config = dict(
    dataset='strings of digits, spoken by a formant synthesiser in many voices',
    train_examples=39062,
    bottleneck='denoising',
    encoder_norm='batchnorm',
    encoder_depths=[6, 6, 6],
    decoder_activation='snake',
    decoder_weight_standardization=False,
    decoder_block='basic',
    init='small_normal',
    orthogonalizer='newton_schulz_5',
    epochs=30.0,
    lr_schedule='cosine',
    warmup_steps=1830,
)
Rows from block 11 of the encoder of a small waveform denoising autoencoder, named by matrix and row number. Rows with one number belong to one channel. Each number is 128 + 24 x the weight over its row's rms, rounded and kept within 0 to 255. All counts start at 0. Numbers have three digits each. After the name is the row's rms in percent of the matrix's.
After each channel's rows are labels from the 100 clips, of 14976, where the channel reaches its highest value: "peak on" is the class under the peak. Only what is clearly more common there than usual is listed. The data: strings of digits, spoken by a formant synthesiser in many voices. In brackets: how many of the 100, against the usual share in percent.
# convs0: first width-5 conv (encoder.blocks.11.convs.0.weight, 160x160x5, each kernel summed), inputs 0-79
# convs1: second width-5 conv (encoder.blocks.11.convs.1.weight, 160x160x5, transposed, each kernel summed), outputs 0-79

convs0.107 066:084174129123129085148131156153181145138093122135118127091114116193151082102104071119143116136139149118124133133099143119124120114137111158110102164138130139145086073083140138141138161119120125121121050113103110112153122178132137142155132160
convs1.107 045:143086097134102171095137121116080121076116132126139132145126122120098155101105163122143097101106153099133148144162115111121182121153141114153110126123116110138156134155091109097087075117182126154138184144112142128147109073108132142059099112
peak on: /z/ (32 vs 1.1)

convs0.122 074:109156119157129149151107104122148124135105124109118106114116149130144125095104145099152114154084111120112108147096112163149126147140121144116076113165147155126163092119138123106150138150094133139153141087103105119130137126129069144174084116
convs1.122 044:152098118144142096109134168132108117156113139160177147119123080139131140128144107153139118105164155108164154134153141092120167142149148084128084130107096134128120124114146120129071141122166139135060148128166176130171088103120166135120157106
peak on: /k/ (30 vs 1.5)

convs0.8 060:073131138150159134149122138101126153101096129133104134118111157164167112116156105070113090101151152098166122092095117126121145113167112082102132151150123126111130104157090124148106115138123139168133114106171098106106129129140112136123152155
convs1.8 048:090133094143121167129122139119068139120117110147156134114103119153080150132118144150119148160111139134113146176128136125127156148144146124168069081153144139151124107091133090088154148123166125135103100097097135135136128149174128128095134080
peak on: /w/ (25 vs 0.9)

convs0.19 069:113139125125119112151091161125138117115096179164123101109114118154140149088118114084098105152119123120111113117102113125117154137129116182116133138141148121158137076119098100121117148126150150133136100101137116103154112168124099112144137125
convs1.19 062:163134131142127143139101108110150153101123145146181144130158135141125168142144137126133140137126114136151111125130104112128125125127146103174091114114095092157155092115138124140108167096191157154070121157103150107145109124117140160120114121
peak on: /k/ (46 vs 1.5); /t/ (26 vs 3.1)

convs0.89 115:095086131082129125117115120131117091138132116087113146091097121128147117115093108121134151135099121130143113131120151121161088104093100085080138135091129071124128114139105144118099120139080139152130114087106110131085104091114116129163101116
convs1.89 154:118122150136141145104138130156163071139089159199104120108141188134141118110145108119158101131110114120135122151147135159120138148111146087127215152139146118138176125146094149160148136107085148128123123103111136127156102170129107153126106168
peak on: silence (100 vs 51.2)

convs0.76 077:087088124121104097131126105121145151122127151137122144142092153113163112094151098074126141120134098126138100131127125185107080105143127174142136142142130174106079107132075126129110134094133116147128095098150107109077130139152163127129178109
convs1.76 052:131140118152125172118087128119133098111110110166135155136148114106070148118152135124146096106064162123154133171173130077120159112133130132129136087143123133124123087128153141123156122127164140139090107126127130115145081117123088135123110103
peak on: /t/ (50 vs 3.1)

convs0.85 069:047108128144145098106125134141117112172099114111091126125115124132128139116091127122158122153135129154139144154098125099121147169146154113103129157095109137150125099147121125108113131111097118151153146110118114124159139148121128162137146157
convs1.85 047:133145107090089169138117104135160114096157147139183101131129081121137123124166114142108108118114161115138110132138169155079146115119106124144078082141148091135173130134098120085131101118146124143117143134117159153130109103122112138095109073
peak on: /s/ (35 vs 4.5)

convs0.130 126:137143137153096138128151122083122087132150169120089149100137163120091128124115134151133143115112122086128144110135128118095127139119117150132094111117137177128150158171129131127122114103160144102131112168130143130166160083130124172099111116
convs1.130 123:134147126107117128118110127091090149102057137154101080088105130168129138144150177120128137140120138168128145118107125125156094147134110145097132105126139145119152107161139132134113088155112125104166124094128165129114147134132171148135110136
peak on: silence (100 vs 51.2)

convs0.100 070:109096131153122121159139132139132090105074144121113109081139106135116144108141102093143119161130141073106129129090125113133129116170109169130144119133149105076169079123118118134163120126102180133139148111107102126128114104120077167165142129
convs1.100 051:151111135103153128089148124097139139127122128140147119158129177173116141119123139138107133125162141131149108127161103139119151162145144082126079151083105151149147107139103086119082178124174124150087097126137131111139161141122141103108129137
peak on: /s/ (33 vs 4.5)

convs0.7 073:149116121127111166106128137122146149127090097166153133113126141160067114099121126104124092137091088117120102124101121169108140135156161129131125134134115159087159113139132119110114143144117132126195124112159117111108141137156138121126138136
convs1.7 054:126154096170112133119133092121089103096141174119160135125134110105140144139138119114132125117116106152173142153161104106142121118137119146169081100142117115172121095056130101130123131093203147159099137147102147115123085155150112160095115092
peak on: /ɪ/ (26 vs 3.6)

convs0.80 063:062114107143139093110137127122139104154101107142156100168142135123143155076136131102132114161145103170144146113088131129090088175120143135134110151126108141138118120145164105121108098148105106136159138094153116106127166089145111127118132148
convs1.80 047:123123112081096149138122122113100094128132125101118134124122136090126118142147127143135143097074156105147085190096156155126157090159126128124110076164160073114157107128094126106093151094149118114117137136127116127148125130111107142110107099
peak on: /aɪ/ (34 vs 6.3)

convs0.84 063:086104113125121096164096113126120135123091126131118122121096115167142096116136114077110124130138119097120125118112121108105133115141105102127159128159135157092138104186118100152129139133124138178147184108140108124139101151125148152105178106
convs1.84 044:072131110145148158071118106102132121114121118133134141112132129116083121136134145146112127109143169121144139125132119120105136154135140132132074089100101129145121089119137134086119149139165120152095082107125127123129157104171075139094090099
peak on: /s/ (28 vs 4.5)

convs0.5 070:085124136103136112112115147105173124153092125208087119132109149148145143089106130097111094122152122147135108132100114107081162133110119121131136167133140113127158114136083104134106115148171134150123126110145102114138135112118148126112139137
convs1.5 052:120144117141112145114104113113104122084101143078142140149150128116115159146153149136105117165126142122153138132104133113100105146157114131173105088168112067176149105142137106119132156093144119117141119158094148123135128112137099146111158113
peak on: /f/ (53 vs 3.3)

convs0.38 121:109132133074088156104122098080101087128147109115140145126121113097080124099108116166128169075095144097155105104152118102139109164093096112114118127127110136103114154106149150101138138092093115127097072174130118143158118105132081107134115117
convs1.38 137:083106210087173100133122143182123156106127158125156123129167118128168110133155124120126094110139111137114079138108127162117114108109121104148143144134129108141156150139136123131135094124128189108112109138135102138140139116112179081135127114
peak on: silence (100 vs 51.2)

convs0.116 143:168156144123124122135115120131129121102164146156100101135100129129116117126135120153115184113119105148088142127167131145140121111053126117135142131107114141069147162139047132110118181119095135112128084141152130145150165100091169127121153133
convs1.116 102:104160092149159122127121131102128077054141151118122131151074117119131160161097118153142157154141100110128127086147116121149121136122115119117104127150129130113134170131122146156115120124122101105112102144135169148119116123139085163150115124
peak on: silence (100 vs 51.2)

convs0.108 067:090149132140097139150118125144130107158109148124114110094117120152152127131134081101126099116150161133120125151117107062149088169103137158124154141145171121133128077118162095122116099128079147155154095086114115116147129115086105158180163109
convs1.108 053:121088116114116137126119143126134128090115129136149115096121109142108137074156145145129151145105124102122099156132137157106176103174144093164089112138124149134143136151086113092115116135163117103102153141130120104159113104146140159070110132
peak on: /k/ (34 vs 1.5); /t/ (29 vs 3.1)

convs0.94 145:154143148125168098146112138153136151117166151156128104148105138128136081160124158145093167139126153113115139131167117130159162126104124076135089122135135114065162153133115145124141173146167140147155109122106151116135136112109173146118134128
convs1.94 124:121145081150136129135112139085080055118157164123116147142065132126148138130081114126104130124138129079126147134175123122116119145104126100156083138155156155111147154125107164115118128144094129103148119137132152164140119092117105109129121126
peak on: silence (100 vs 51.2)

convs0.155 104:187118094148144095113165144136087119118146132147161130135128131116142118161152120124110127130111112130132093109161112117153111095169130129119117125126141121127134131086155090129183123096183106152139075132139100138114124130122094120091121118
convs1.155 111:102081095130094101186135131104127125126165144162148147142117125108129136109074127108111121141146183112097146127072098146149043125127120161136117117088140122122120117105136142104108136134101097111120091186096145098123135144123117098133136114
peak on: silence (100 vs 51.2)

convs0.37 065:102134139118124136145150101178098149112067146161130133133116132129120088063157077101123075145145138092133122105103115108143123110185108114131147116116152163179144092135108147161169114121117162124127129081154111135126123140114142098120134104
convs1.37 048:126114108143091179093111151080107116113108101138130151122135127137118142145139137152089110115106158137138089170126166137112159093142127141156089114157146160144116093142104091101107181112214111139130078115122135119127107140170122125123118117
peak on: /s/ (36 vs 4.5)

convs0.66 070:068144119147105134122126126128143155170088117142109114148143149158084133163146092124116111138178159125094118137085108138128139146129143153157135145144141147148144096077169131125148137110097124123136099112111094109175131125133164118082136153
convs1.66 047:165135118101126139144149140129104125078102139104151104103119089100137110106117120135117101111084132065176134128135181106077126083148121147115115107154102100118129153134105140105102087126202119140100130140148126164136084100143102146122119120
peak on: /aɪ/ (34 vs 6.3)

convs0.50 065:101124116124135138114139134098142142106093071117168145166114145137160113078089112073139076111132116123155160133092134143086102155146119138156149087140115135131111098150100132139135133153126191092134101081150103131173108088147151110149163131
convs1.50 057:143159127109067152111130135121138105112121177132095113098137106115121140151162135142154107085087151111109130160122122108107137119131146138122124090147137146123129117122129099114117149088187094176099150147087106142115138122110101145123120101
peak on: /n/ (30 vs 3.1)

convs0.82 067:080115133140132130129134134133166136159120114119127140135106131120122098120152104118144107118149188144126101130090116132121117134117088138090128124142138148131152099136133113155124133118116144091078161120069109125115132117121103134156181121
convs1.82 046:147093118104118126119140133129118129069092118162154146123099134171103135069077119141138137113109128072123140145157146119117177124123150091109108137114144153113147156125110129061106107131129120168144121085154139138155104118159129116106097144
peak on: /z/ (33 vs 1.1)

convs0.30 059:126120119123129168110114145137122127099088155113111130104131116151193110130119143103136118158124092124147135153093139142104162118148146149157122134084140170132123083130150149136151131144095111145154146124128109108119099122151135144100115144
convs1.30 040:153119133106127127128146116132148129114130128161145129155105129117089122099137094160108094167108132115131104113120109107122100159131117081095097117186133104158137140099109126108075109094141141121077118134124132138162131099110102183135136095
peak on: /aɪ/ (34 vs 6.3)

convs0.117 069:088122102114172121179118144116146111174091128126140157167117168135107151082101136087147086135111123157132146105094112157161121132150086154097116131144150144155122088140117111142132113087128120135150130100136121113123123129120116139161146121
convs1.117 051:118115106158076128103103135128102122123112161138136132111122083108145140144124122111139133131114112120135101145128150110105141107147182091158131129128116109163130097100136123117078195121162146146098130145141146134140125139145145163110104120
peak on: /aɪ/ (36 vs 6.3); /ɔ/ (30 vs 2.6)

convs0.115 122:153133127103124155111135156142131083113152118131187144085174110092158147068097109136139135112117110147149086141143104141131131129148153160097091101136102095119134155111129170093117149129108125137116090148146134174135122102115131104133116082
convs1.115 132:142127146120123103136166128135167113157114114141112119127157106128128126165107134119136121153131137135137168138112153131125092162144090142108160129094077096103166116152182150183102104099108159143131144132133173130150100156110153122150139139
peak on: silence (100 vs 51.2)

convs0.149 067:100158091133137146150116156087098178145075154136101155156118128132202112114107088075161097131136131112129123093101133123121084120130091126124177140129121178130112107109108113135119137135111109154137083081150103128119121128103132134143099131
convs1.149 041:113105120131120145136098126128129140117123116139142148099133133143079155129127151126123101141112157122161124148124155135105188076174158129142048127161154121154124126122148132116116177108213120163098117114125147120121128150164133134130127126
peak on: /eɪ/ (34 vs 2.9)

convs0.145 064:072149140141129132131127143149115133158099141110117119115110144148107156144145134097161133111127129156124178145103155086121161215113157164130138132138116119113154092141140144101114142146104132126113188088128131140140126147121170123136119131
convs1.145 047:150119118103136145094162119090108076092115072166164121108141119109127136104098127147116130138136135083152092127141116153090128082167118128121066103108138107113157134119116110111114087088160123149121111145129150135134135097148086188091122116
peak on: /t/ (25 vs 3.1)

convs0.52 104:151138143096097099128147130134091058126143137107125151160126138111122130110138100179158170126125104130149128132151122118131081146125105174127080124123125113068144163104152176130099123144112128149134113122154181174136110110151100104138115120
convs1.52 111:155120141088090127150086130127081132121109113201073103153160145128131123148153178121118116154116142130094142160114074136127122112125131126124150130148132174114200132097162108186098108122123135120111152130126115107117097121096153109125157138
peak on: silence (100 vs 51.2)

convs0.111 061:061113150117150113117111132123108146157096114148116134100142125136167117110149111078118093139136154094144150113096137090153143135149126120087156137098160173150125090160093113123125107109109100138126105092149105109135135122151147136124131120
convs1.111 043:138163086162138197110116120117111150129136177141154108161126107144111138126118167153169144138145171165136133155120109162119176138151108127139055101142119101141136111117145124124145184119154123157142114100093144107094164130122104126128124126
peak on: /k/ (64 vs 1.5)

convs0.3 070:070146114103135118165135127161128095147101157153156127156140130150104158078110097065082097161139128115116132115119170131093103161112137117124118133183137100151125117109102108118118114131103132148145121105144125125110130131145136138088130170
convs1.3 060:117133112107063138101111106096167104108093118095120135114150103100160155130147168129123097074117164103141106141127144094109137061139102112130153104119119087139141114164116111101108129126151125115088138174119136132151101114150098132101108102
peak on: /aɪ/ (35 vs 6.3)